config.toml
model = "contrastive audio-text model"
dataset = "simulated sounds of rotating machines with and without faults"
hop_length = 320
input = "log_mel"
spec_augment = true
win_length = 400
embed_dim = 256
encoder_norm_position = "pre"
encoder_bias = "qkv"
encoder_qk_norm = false
residual_init = "none"
eps = 1e-08
lr_schedule = "cosine"
warmup_steps = 4440
Rows from block 2 of the audio encoder of a small contrastive audio-text model, named by matrix and row number. Rows with one number belong to one neuron. Each number is 500 + 40 x the weight over its row's rms, rounded and kept within 0 to 999. All counts start at 0. Numbers have three digits each.
After each neuron's rows are labels from the 100 clips, of 14848, where the neuron reaches its highest value: "strongest on" is what is common among them. Only what is clearly more common there than usual is listed. The data: simulated sounds of rotating machines with and without faults. In brackets: how many of the 100.
# fc1: MLP up (encoder.blocks.2.mlp.fc1.weight, 512x128), inputs 0-63
# fc2: MLP down (encoder.blocks.2.mlp.fc2.weight, 128x512, transposed), outputs 0-63

fc1.5:527473537553474532451485509491507479445484439423398563509510502505514460458508484443502490588514483401522483527539484473560469520524558467460486463432478548532447469490463543538447516469533495
fc2.5:471463491495454519483430482486556485518603464496471460487525451485499461470540474494482475515548486534575559498477535537492468490482464491491500485502564418490427535564548485476456428505529532
strongest on: turbine (36); gearbox (29)

fc1.41:486495434482503583521532465518536546528435548484481550484461462490486542547487549490556480519495509477480502525467475466480523524556505487420510534445426510579507450531488533532509522525545454
fc2.41:438489532510537460561472463481495506525542490565533498469516453510519497497514432479516485492455520478487473449445463535442506529547507539515408477501488516460494538510476574450507468509517562
strongest on: reverberation (92); text has "room" (92); text has "reverberant" (92); turbine (55)

fc1.200:443509467498530523492440475487525502564507520434474476462615509535485458495491535485493468520523487496507509478462500477458535493522555480491482478488515496505513424513525580440388578513517608
fc2.200:524495509513486429440484495477441523567466548566525443549493538551508467481535448482495513413457523549466496436538528530531528500494489434426525485473532538475496557509543455531482468511474536
strongest on: compressor (33)

fc1.507:542491491497496526475500500508600549476505518568456547525529449556564472501508465456531469569499453491541392457455473525532530503542522476432466469466500477536505455497508491489458506561552500
fc2.507:543504497594528493506528501511432474511533484491543494498501571578442493519506445490497486371498475528398550491510516496515520525544453488585534552461551514512468552481459541650497571524540491
strongest on: speed: fast (65); gearbox (51); turbine (36)

fc1.171:545458517532489503462438522485570496506517470553418488502434398489544436476464478509536450562500533441485402489469502443571475518472536522497469520494533505528489475514520555526528501471581510
fc2.171:496501546514573402532467464510472519540536512508478546511520552481469483498475437484467533479456495547552521474493536532433462544493500420494540540480565522506471547502445476461524481508456559
strongest on: bearing knock (49); imbalance (32)

fc1.225:488442593487576474507352476414548464500535364472477422489549452488585494470480491473532472494546513513524417475469466504478482539522500474473474504510503480538566436521489498437498493497505502
fc2.225:445508464556486511472536441476471514523458528495571555529476509481420552569554527514500489466524559496443561528561488443449481544523447527566478469496497483464436465495511440515485563510492460
strongest on: imbalance (49); electric motor (46)

fc1.238:549508483540470479501514502597541477494483451475479517486563477519487493480460487485500538503547485379502437515508440512535504529512565497465506428491514547506552455559501556576400514549527467
fc2.238:488508441504488475488447551474538483496551483486495414463543488487499492456500409518491488482566499567576580514433540519485431497482437520503482476484505428482472557557517548463492440472499530
strongest on: electric motor (42); turbine (30)

fc1.347:507457511479515476524458557514493510483505553479507407569495404497538435475484467473510462608441517507463439539455472376520488528461512534518472499497505551554504466519530502532540538496598495
fc2.347:450505504553519471536479456497545533463506460459457640485496534506555528506462492480488478429455540484444477548543507510488481547484400526478457531488461553497482464457502521485552504499491499
strongest on: quiet level (62); piston engine (50)

fc1.451:444523520533519509483484533470581537476478512434427506515496469473498402524449473557540561530507432508452437483517435603482486532529543529483491408504527456512579430553520575505491487511527520
fc2.451:530506478469471511517583540496545446536494496523500380518510481548518539471552582521542528451548495500509529484473452506537532473547457466473441476502557472537514576519514479482462521479502511
strongest on: conveyor (77)

fc1.482:505518560509536489465450512476534594535532461455511420460442472475586497407535449502487554547522450508465443484557545547557479503469557474413545536519466505551473471479508482540480523524539459
fc2.482:429525518499483399492470524537535504534479470534400479496509438486495464590473469508495489535488528487567461596471474456536580508522497450526496500532486518496556533515483474451520532500536403
strongest on: speed: fast (71); quiet level (68); bearing knock (47)

fc1.80:518432463617531527547468535501583509410486515486470470518454488524514446482501458466604509520463460468498506509512517462516515549531506501435468407468472551555494459579497538505491515484530456
fc2.80:518513610535557495483496413502480583481568497473468542488483513480540467437509549465514568554484446521507472496492477502546544581531500529515478519526591395534472487458410479510539484496546518
strongest on: clipping (100); text has "clipped" (99)

fc1.465:521542433522454509434473526562560531465502532571478528489460448530476441511451536526502516516481481487504516510522542541512484590507501516498551461509448417515514473551578545382488490468504539
fc2.465:490523490491563527556520504491509453500498490410575486487479506476530478496531549534501561435526546454474505491440488554598523426469469528475469524520556478478578441477489429520560542476459553
strongest on: turbine (44)

fc1.376:476511424538622511528503447534526542455551553501457524512485495516452476572470509418526484485479476475549543500470521501494453561550570490508495520498493541500518490502427486508531455516456480
fc2.376:528481593459375472451504517500471461519450469496574488525512502451551497476507504547496483495513551503448464476513488513521542412504479502525506518502527450507484520458531482494503525508514501
strongest on: clipping (99); text has "clipped" (98)

fc1.34:540488478521459519525527512580546453459474462482424499509553509501484504481448450487518537537525531345497446515519418490563516487531552501484482399495503567503529450549479549576462545510518490
fc2.34:425468478490477486495436558463546487530570481475479418459541475529505504430527424496506446481530519520594519538442507525493410515512438527491495470490495445499482533547533484471475462491529535
strongest on: turbine (53); gearbox (31)

fc1.441:444471481494517496503470514508605525506479520538452439581460440555511407471450458511537446492524448567532467467470495550522490538568490540455466461517503419532502501587522534440421549509483435
fc2.441:482493558570476559501537514488495534360445453549515536450448508497552513545529554458518470587428485460509486553488541475494570502521543574447481478485431515542517388545498502530467515507520467
strongest on: speed: medium (62); compressor (53); gearbox (32)

fc1.67:521470445531545497521522488562524519420523487541475510590479478492541504529487551430528454528468475529535507472500515474439500636526506548526484494442487514494455505504528509454536500469494472
fc2.67:500529552498507484489565476500401453446460575540510508455502482493527476460529498518520518475451554543509517462582480504508452460552488476522504531452461463490514548454478445519574497498441528
strongest on: clipping (63); text has "clipped" (63)

fc1.383:438470516512520427439447490466500514497568542462464508539517454430551432458528447488523475595491496536535543524497482470490463494493437428445454478508509576565384517541519507523472504506516529
fc2.383:430429522428545465538533461486392512531487501467551459506524499542564491422511492458530512456441404525476546470523435507524470484491512435466464555495587603489555581476479476513534510498517499
strongest on: grinding (43); electric motor (33); machine: gearbox (32)

fc1.160:474534467527517478471494565471537532547455470517447445428542534531482477521554532474612545456532451510498487511489454493435513506502520515469525433446507517562523429574506466519449530624469499
fc2.160:492518586446555403502481457532477521434568511506529446458458531482561470512478487483502501517510509537491499475522522462523492490504548474520497517494566492484499548480444532487539444477467511
strongest on: rattle (46); compressor (37)

fc1.151:530485509534498508525534485526566502516530408489464501536549455524528471559527505491482478535467502414542480494457463544537463474535537487427481503490433452488540471527515564446484495503506474
fc2.151:576506496536518471483490469442488479508513471477478553505437479407493475476556502531460574515529521477528555479477482491551486446470513430395471515495568535548490563494430545527533486488567534
strongest on: gearbox (49); turbine (44)

fc1.426:454483509543469511473499452478500597504509518456493492486570529463478478471540525497506512502562451502502461537567432472494478502530484434421442506469524546514462505521445469552506547509576536
fc2.426:520538521498504504464487581540537481501515473512456505465513489480475526541464508499496435549574478416502512493461516548531515574509575598499496477520392491483533501484502475480503515466464538
strongest on: electric motor (41); gearbox (37)

fc1.509:406461516432545553522482521489473584474495584437473418473507535501495475489526476506519482589538463534486463551509542486456493464537492506522513466567485541558486449472556558458499532551482455
fc2.509:522462522485510478497508470493432516574579474454525458525504474504507517500518407489485574486465467474508525510539515534591537479502545410525476540532569480493451530440454458533495468488497561
strongest on: slowing down (75); turbine (40)

fc1.194:536532489568490574491546452524542529495490474503467500540483466541463479443478535471515555522542451482523440486487487584479534526544550487505454424436493456534539404533464604515490553503471476
fc2.194:446515433512474540493488460510482572531497542461479524549520507433464515545518496515455451466512505509549591508522500451432446518510506488492467472486478512408524554518468535489518500491533546
strongest on: gearbox (37); electric motor (32)

fc1.492:517488496506500586554467506470506516513497520483527522507493453536513519535526496487556489497439496476457499528517484393388501472492466569474450475458410549587508460501538536560534491533545468
fc2.492:453494537534560559476475485501495545534587420526478469490517511474522446471519453505483489520533477497510487409470469507525470474462559414471514528490522537444489551457453451495562470488550572
strongest on: speed: medium (62); turbine (57); thin (high-pass) (42)

fc1.24:510488556536486492469478519557507499425477484534457459563565569530520480410469485489473546577545499382534398538494432520523462531512468444494520454468508538543447485536477554588477566519476504
fc2.24:465494529477500549585477418471474524577570451440538468520497440445513504470514517492490466428499483479450512478542523457516538444474550499513491513515477467472520519451491448478466459447515551
strongest on: electric motor (77); state: normal (71)

fc1.198:562512528498521537498423495496612503505555471554451448604501459500495439468519507446491456517479460562498427504512466528514462520516404511457439486523537442582491488530541518472451482495465453
fc2.198:496428558487482479538509542469543511425527505530523596549468450498530534490505479539508445539502492536458505562451524475477435505486487549501507488525488557497494548527497443529471491475504476
strongest on: gearbox (58); imbalance (44); machine: turbine (32)

fc1.134:507495500524444553460463502481561470499452436507447468498581514542560435480502481491517561539586453447522459534524489547524478507477535476396523437489511534538522476559541470469490538516513523
fc2.134:652526500505524499502479524526527508444540543520488477406468479475457527436483484507458496484448474556452495441481532488481536463518424472496484568492510439561520564529498568487488464544464498
strongest on: imbalance (43); electric motor (36)

fc1.275:517487517516550502502500452470473570442504487529474496500516564483509420521508467473531493462524472506479466482516447508466479574517511425471510472466523571503547533485448533515515530455543543
fc2.275:495462540460389498486478533526456444463434462487518476464492542490498572440510568505501564519466492458470490584565518479517449477529465510574542471504480454510560439524537515540461541528496479
strongest on: rattle (35); piston engine (34)

fc1.508:517499528576523577443475474533468485444464445464459500493469548563495434467476498461536565524553441446453498559511499569525526514477503485450518482442550541639469478554476514537411507511532538
fc2.508:473462430515521505499425485474541499507595452495531455510478472494461542491493469511512485483549477511412541467461548434485446499463511465504481556507544512461467569519512512525496411471563555
strongest on: electric motor (74)

fc1.38:538532517536500511497514531521505507549469478552470511487524437579455476524477533484534567465501419474451444559502465578528496526507506497455483473478541446542588452541542453534415521528509482
fc2.38:493501361506460526476533508496544527556506519492492446568480500470462521460514524561497567418519469538501548522494504475407464463504517466464527499503435480455511505514487527531507476551491483
strongest on: quiet level (70); speed: fast (61); gearbox (45)

fc1.84:488525516505442513462493417495557475482521470526439434569562474467499469487476435487469449495516524464562447509475531489543487570569482471449481457522484460525485537558469509481484532495531462
fc2.84:496474497502483435527521547541445508583528448457502468511500487522512454455457430539464552463554483563501511518522550466555500482483526462533498525525521489428446572447486522468523477488505549
strongest on: speed: medium (68); quiet level (66); compressor (65)

fc1.48:491410486506544573479432421488565522492464469435505511526586452495546489413460457481525560513557488473445454486422397489498590474498488500471525495510526519533471476517477438494456485530576469
fc2.48:458539516457500451490524518476454527543500549440551560525509542546504482561546492555488539480558499568492582527458556484507457447471511452519534519513517504539446595493492458488488551513500542
strongest on: speed: fast (67); piston engine (36)

fc1.31:451528460516487494529484461510474527490454572522463452519529514459505476414464508424504475591532493508544437483507448460420489578556542510510562436491505509510501470531539506509487480527588550
fc2.31:550489501499470518452471531524534511484549440523484526488420552411455411540519545536503563500564519517497486515563533534537505482457488526467487491495464517477453525522510478473516453492509519
strongest on: speed: medium (65); compressor (39); piston engine (39)

fc1.307:451501527476497555495467471504470525543512486459502481517448452509514498466531552514529451453472505418443474463499537476497527510491607566492507497491412439496500454465473553516506478399520535
fc2.307:486511466569519499564547467472490524436511589611508554498474506510551529572481460497462506460439553495521470463478531522464495530527549477475526501475461537475533507518440485404559526515430523
strongest on: quiet level (68); rattle (32)

fc1.162:447539531498553517502404492463582485537540504527448438574525471465513431460471499480521426515556490581563458469465511539472488556547475517493485476523526438547513483562540487406421547490471520
fc2.162:443476505565468528481542485495546502449435442545553564465498463477530532536525574495494429516452506459502496554497527464478512493491492589467476470502412505484465411562529460525467541474497489
strongest on: text has "speed" (79); speed: medium (75); compressor (58); imbalance (40)

fc1.244:532483550492529523514501531485543502526498538530501416499490425497560458494426478478521492539464417513510451505468550526571462524513565527508479497491520524502530494522499585468500546512490507
fc2.244:496492513591497464459497389481439536513509508435502514466465492427495498511548502539479564560424451523520541414481527455512509441499488498474515526519490509469510528505449430492511502501554524
strongest on: speed: fast (67); electric motor (32)

fc1.73:525421507489514548551489504538491508424478446546469479511483558496525512466529517493537552448509457496466426514589538456569497527511507451453497446527503523516584444519516518499460587529556540
fc2.73:404496522439484459485520515488559438489573507468448526482562464489490541514523480482500481475527477470570517483521584541437487503485552518470504458516477470488468507562453442423484507511481544
strongest on: conveyor (51); rattle (37); electric motor (29)

fc1.88:448497528483563480529499540566524550467533503499510476553513474516575522492431529420550470529495436497496495453442508455438457546564533526462462507442440534516524515531521567519477464564471458
fc2.88:554536544502443469434468508508508520519419495471410510480525494521470504492435524512528500550550494479530487600567463450550479580562502572515474473504437448509454471487517435460487516502516507
strongest on: gearbox (55); clipping (34); text has "clipped" (34)

fc1.63:496505506524542504502492495517509550536486547552491442486489484591488441534537548485505456507478455474469490498468488499499550507541548497520430405422435479584499495521498553462466501500487495
fc2.63:575501516486445445516518488540487519579485437485516491455528522489559529426526504482466478540477487543587516490520505493514457527526488424560543488497555496447519495487501487480458549495554472
strongest on: reverberation (63); text has "room" (63); text has "reverberant" (63); gearbox (33)

fc1.28:448488512492576490499421566480545522525541514490463460504471483501511460478464504467536459554544486524559496528485519495500469578522503489471519513514466447553498495493564499435465455508522496
fc2.28:480494486469432555492616509485499484467447514530507558492530511486468549553498507472458432443421525451522473497545417478463514529536524502491520454496444587428553442514518476517490547523483449
strongest on: turbine (40); gearbox (39)

fc1.469:510435520477459574530507483520552461453485552531489524514510458529528544486527528477541415535590519424514449505497556522465505499538477549512495462440587529482526436569515500460391572551494484
fc2.469:596489401501455452492478446491575461457460472522487459477497523468514518513488491558501530492510557552537537524505554499586551513514416514527453498500459458504464543475454523484508467455471491
strongest on: piston engine (75); speed: slow (68); text has "quiet" (62)

fc1.434:531449535507530555549401565472568499456549505432514501529492470472527483428548481477630508469479498484472531488517522448417439512503480554451470442453434561586473506567569527533452474466490514
fc2.434:456496524536489557348516434499480563455504520431410544471474553434470509460505536507508485558476507428519474509548464421559495438461541497471510514557484419486499510503450448537508499539517567
strongest on: thin (high-pass) (100); pump (42); fan (32)

fc1.296:487516508497496475528481499465585469539519484605447505539500429488504482479445503507475458511511482544526447471530520535519502506544467550514494471503432475481518503542580614407464495518445406
fc2.296:529473523474542548482497463526529503506517388423500467537527524557469485504491545467487554505573455507517483497473500549511512499504500469516484482513539573569509434522497448591466544517491566
strongest on: state: faulty (83); gearbox (58); imbalance (52); turbine (36)

fc1.331:514464482596514525539444549513489525501496466447488434472461519510538503418525455498501534481562495461452476495496546466520436560487475508463533475453523515490519478574474528493438562535526570
fc2.331:534506472525499529518455486466503525575561535526471530525492419502521517559514471491478525505477526464518519402431517523481539501508541551563492460512475468514570479570487585382493502505414561
strongest on: bearing knock (35)

fc1.455:518469537499513484499461451490581525467517475507439511481437496534548482521539544487503421438516508507532395564567519394502471530532485493451473498536450482489504452478479489462488456486547523
fc2.455:404504559490515480560497442544432543505522511473487534469513465529525518495489515487483533440489409531488517480479548493448513506504557548522462510507463475528489559517427442461475532508491464
strongest on: conveyor (86)

fc1.64:519440516529517580515509505522507501500515462405495485462434490456534540390537557475529509514499486475483557583542510445527473459500510467445467481512487478579513461506463504516414491501558485
fc2.64:517481523488516406475487486511519534411510463516493548511524549442495452569489464531490581522552448521503512502466397443590536525493481485528494520513509567495491626482395381529525467471477484
strongest on: reverberation (65); text has "room" (65); text has "reverberant" (65)

fc1.471:438494433560512574499492477528521480497476532556456446473560532514475462511541491494567409545541472437517438426500473536437510504560532550484542469413507454535539505554494474523504549516501479
fc2.471:593499478506482390505499511461508529489507453517530415464534477569492443443504476484483556498517455534516496554537482506476497554473468435566445472542511524536564505562540579485435535518534466
strongest on: rattle (59)

fc1.60:522474549483499468530499502590514500463469465520489426559526518536536498472541516469507553523487512503468459555613438482563512484536417434472451489525412533582507488493508515501471530524505444
fc2.60:471520514483476498377561507510485506478486561528475643519525495471435476620504517496486478537445468482543480482391516519469556513495527493481484461500500451551504492523450494511497480510511553
strongest on: rattle (43)

fc1.396:576443485491497490549490469549649490483510491505440509525456486527483510519475492452597455497533507518559479539542514488493499549569507497513474469467494512534518479604487504482465491539526454
fc2.396:464528488512499490507525507460519517479493572545490487516507443465559465532487464485510497532401522482510450478465525495436626517544547602496537495498462465514568441565441516447508545526437515
strongest on: compressor (37); conveyor (31); clipping (30); text has "clipped" (30)

fc1.438:475484478568517583569479529523498495509457525498501495446452501533544497467457526472470589478502454404457506497474517550538529524466592552435550502456498547489551464515486571484483553498535589
fc2.438:548484520501439461457435450455490550511546532516499560524524453554467488545586455507473469553464503537543552463445583498506549490505537484474483482490521543517470570518503432440416426498507546
strongest on: speed: slow (67); conveyor (34); rattle (31)

fc1.253:516487556469526500463497543518507558535541521534491408553494499490489470465513490460503467523415443528468470531563467477575412481478476444521493511507486488519457519496503528581516450472536447
fc2.253:515508554491454433495513493457542486468547509499398517472503411519449494536521434547507483550521541479571515489536486501443517470521510445452437476518470527466496588488514439469494461482543508
strongest on: speed: slow (61); conveyor (55); rattle (38)

fc1.241:500451479457491496484527529548563489533505506544528500444498567566581485536530523473562482442503475485519382495446522523512482533528472509514472447487575487475534496596511484479405545542496523
fc2.241:483468476521482444573436491474563432515471533501514513489523477545550490491520448507506561418499530473537539526497520483469509506492496544464510490489540557559549494598545479469452548511467454
strongest on: state: faulty (89); rattle (59)

fc1.172:483514516574506473466504507543469585431447435541468407508532564502478449459595514482541553561470424492483484465579514452492529486535567437512492448476453470515539491527506531484496515479540521
fc2.172:529507509451497465513558478532452479461491430464545433442481538528554534489483416508483548481559446544510486537512498541504464542504482477588519553518501552453440575442445437541591505506518401
strongest on: reverberation (65); text has "room" (65); text has "reverberant" (65); gearbox (30)

fc1.362:482489514540580531533461544493501567497513584486505475478470590492528472469501502486503512436514445410499516458462499431520446549497603535435462514498500528515485522520455541516503516450531586
fc2.362:502480496467412529520489538499524517521464478547519505459488498500474563502517477515480509472447517507468482494509470576463557506494512498444489523465463576461514516540509442453499577497464505
strongest on: reverberation (63); text has "room" (63); text has "reverberant" (63); piston engine (34)

fc1.251:514472536464518596529505463488585550471428486523465509437529504467533527498498462487531518453601518472460465529524433457443553491573529503464529515494480527502483430520493480458479481531538531
fc2.251:402497503469572463559446508484445566505531579551521516491486468474520470457494512495516484548513449591510545444467587540425465556478509481522535523510522505500477559532513538464503448523495530
strongest on: gearbox (54); electric motor (33)

fc1.65:562490548514498514454505474523526490480456511483452512523534491514460482493475476457516490497592480483581532546494421485443489487516459419504496463489509491549501533537521579522471455554516455
fc2.65:438477511470522511560478564486496499526496498498539444536471475520620530508506471503497512478484524455464474462474524525569549492479556581451523535473486501524521461527500468466494571496465483
strongest on: turbine (45)

fc1.229:475480518529495532503507525475497560546442574503516533455473515549513502526543482466515487486479481483428549488465520457435494526514531460401486514454449521543483508459552498488494522521528473
fc2.229:472517456565505538517543444515459532548527454522534594488515493508490504529521510434504536544520445482525488468489583490477569545499589502459487440476472542476503431462506504530479492505511535
strongest on: reverberation (78); text has "room" (78); text has "reverberant" (78); quiet level (61)

fc1.444:461481590548546528492424451455468622471517567442526481468460581536533451497526458460586529539573428523468533511480461454484458492478533456492484508423529553599493514498473496564478514540537533
fc2.444:594491515506432512456556545510516401544480438521492483466523463508457530512518509569488451342554529450515527463515511527533503499503496544559496483503474466440484483556539537542491536484466501
strongest on: turbine (39); gearbox (29)

fc1.322:466454504530501523410470448489570485467419421545437450495573471490531479493515519485499511469533498487534469529544522477512532509593463390368499490519474480504484471502478502458502536490547501
fc2.322:434511514372553515540561475560492512538553447460519553465529554496504568551467481458489467535594468527568485509504497470442437561506500492515490519472534481516479533547496484523473475560495464
strongest on: rattle (40)

fc1.154:404493462534543487513509539526537507442493502490433502537570508468547470478479506423627489524522491489585481490485462525423480542559464534504546464424550502490561457633524465529473502584516501
fc2.154:498539602492528433509497441516431519450519484531523475562489556541583471535485512454534460514432515510538453546548497440504522495492552496555501504471504520489552454478460512491537463514469483
strongest on: electric motor (39); piston engine (30)

fc1.136:470494509584509536460434445465519542445490499578537521604479547489507433485488477386496452478517462430503459440510514471516469604616530468467482415483506518529456520543503576544513475483531528
fc2.136:590525522481472502516469520528533472527560498514464515516535395482511531461494444495442483472560512502537510523481522493518464500506509574554493539526447500462561531512499443457482429462482453
strongest on: text has "speed" (82); speed: medium (81); compressor (54); machine: piston engine (33)

fc1.459:544477509471508508505511534528513542442466488461485503498515490464506475430475502483528534493520486483432416564569466450505398504446504493521527473505523540554563438479569570539487487522561439
fc2.459:539501558598552516484449421491562522435532500500447641490459466493491508475529546547501530473499546450468561448512518557491475516503467487472449509472508503485500507495442486477502504470469516
strongest on: conveyor (77); speed: fast (64)

fc1.187:480460487505508493447464516529519539516472510548450453528481466556521426508484544491512420575482479414503392504486513461529476463469561492434467511450532520482548479499501524460504530479524571
fc2.187:491485553466435502435510480532445522535505522464526564501469454487515489484435501530516535473457516524531474439582579572486473501518549491468534580505448508428468557520471456446469460497495484
strongest on: reverberation (60); text has "room" (60); text has "reverberant" (60); gearbox (38)

fc1.116:471494488545503558494470510477482505520492520518482464504489552531483479496536531469564519582461481489479489454428540478475483564522533549496416462443444507523540466508553598490452560484490548
fc2.116:528528504500546442589484521476431532505432531469605528482455526564510474503583467457462569549539487501494501500510506494530496565517494493451498512495383574501490501496501467489541547530518507
strongest on: thin (high-pass) (57)

fc1.351:498462516547529550526438525487535524537540484509458429483416479576517459421537494532523479459440476463469468470498531484518504484476570538453493502528515499571487495553525566418443480477510558
fc2.351:518513501500412525527488544481514457513492480506566516413520474507503546540523482498452470385465496495511548398518475545494518496482527469483485483509444560443521582527512435515466579519437517
strongest on: speed: slow (64); piston engine (56)

fc1.178:541491487501508592499532524521498493527468487383498447534485493569488525475472504470624461506496488511509523554498551536479446475474529498491464489455537482550627473529553507549417530576509495
fc2.178:502477502524490420525507466497514517448493442518513488445464518404499552456502502513503564529512462495495485483511428463530504494485410476498501543518535588444434546488493418527553485540528467
strongest on: speed: fast (61); electric motor (51)

fc1.489:527514531540473530465497426469494499468471474513513472607544455548475481518502443498503490557491482501480517519579374496471489486532471417501478550469460482562460523488506560544531518480520465
fc2.489:456471480546496560544474476490548473528487494479453495481468505512485536476512501436492499523513552455512506504505503491473533545489523546426467477484482474559487412599573480445481508514510496
strongest on: quiet level (88); electric motor (42)

fc1.120:552489455465458493459501489476544558457443558553466516470525444517475472510455524512493563512471481517450503528520525512412491517555510470435457500507459468503511492491523582440498506491559508
fc2.120:426494402460474503506537505534501496564521463522618470511442533453416453533496489525522508453532508521494429474550470461565533487484500495517523552525498514436480508476525469521565494512490430
strongest on: speed: slow (61); compressor (49); conveyor (36)

fc1.401:515519512607450571435505493485484481530468532472499464543494470548474493455494483531518428497495504484502528505526507472485465518463478508538460413498534506532553479558501520521422532503583516
fc2.401:516551468464519460494508460488467521489505538625540530507468575463493460482483464504506531535525521589461470472463532515513535509520468404569534525479520506431466558457425525462566503532456492
strongest on: quiet level (93); compressor (33)

fc1.311:538494503468488625496485475489547470520474590529447557474498482451496489481466510529523451489602515420496503499491539555453515484534519523514507433455544532519538429570504576461438525501484507
fc2.311:533504491491473425541540407520563399527496478495549411496473525542494480537521517517490470518524562542591542496480523457584490481523427510573429495521472468507481570499489488500495451467481443
strongest on: compressor (33)

fc1.137:431479509484502473473480537468524497549466456470471473521486464512576501520400504517503507500524490517471494572473522503483504493510453483496481530543488489574525465476547493444450565606537457
fc2.137:529578465488455539521594505509548495521436505505512556509552520533446517574540522510518526490509522399538483519478478484484547519541511504502479420529421510538522472528542466521445547511457461
strongest on: quiet level (84); gearbox (35); electric motor (30)

fc1.101:481505502516484510540495477479496481514460482598514432517513446621530460492552494503486552539482465432451507492511454542512528482530460429473534484456516529539531435535518523582483568549540504
fc2.101:499496492454460515572400429491499489558547528462518442441492503524553529444518491516489503421519527502520508512478554524511510524509515559536498505531464463559379502539473434452525509499509580
strongest on: quiet level (85); turbine (58)

fc1.78:510532509480521517514482551526506522543472522509503468416523526600594477521536538501585495504530498443497438484503452561470483538540506509496476468476545541509541495558535531520431557570488567
fc2.78:497507525502495474462467520454466518571475494483537457441499382537529502506566466477487542440493497465491596501528558483561469487495514522463538491490510554576542468556547456504441519492468493
strongest on: turbine (39); gearbox (36)

fc1.140:416442508584508503457491458503485539453489531436459488482457548518538517510477481501558446545588539449535508575544495460430469515513534453525488500459539507517543493520490523501459555549618528
fc2.140:530553491506504471456512589499508424594546481520514485501492396482459501491485509570500464423559529490528535448512571566557524479497504557556494498506451472437418507510530561488538500476466514
strongest on: speed: fast (61); piston engine (31)

fc1.439:413518469528503535546466535490490527539457490454464470452492511524553504473441502519540574442500494419434506494481510547460501542520548572495569522451475478509572466543474574468488589531499536
fc2.439:504504514506472461453414450466489511483479575544446578531513461534442453542514441474502540504493478509537532440422527537509530507519530459429487450484511531553466585537490423461451489500449576
strongest on: speed: slow (63); conveyor (40); rattle (36)

fc1.354:497525454531498486420485543517513514498475507531451437542564536498513411449473483480465536592480459521489453512498462508503515531455457474526499436473587570551492510495478579521518556489498495
fc2.354:528500556500530530465538486522435536505471487573540552551479532435463559568513536482503487492471513475425497492559445430519518478495517456488487516501437550462505480406469481543560452506491438
strongest on: compressor (34)

fc1.282:540506540475488504484454474543499599404450559579458485531504484488535431515477501465457492498584477517507446475483473503490530586563464484449497476471393500520487499498534533434520482495492473
fc2.282:492518484463485516524510440480476418528535445466476569479503529458493522444499478538515493488544478507574552517572439527514433509546495548532493541548507463503422573467501413553513511502486495
strongest on: piston engine (37)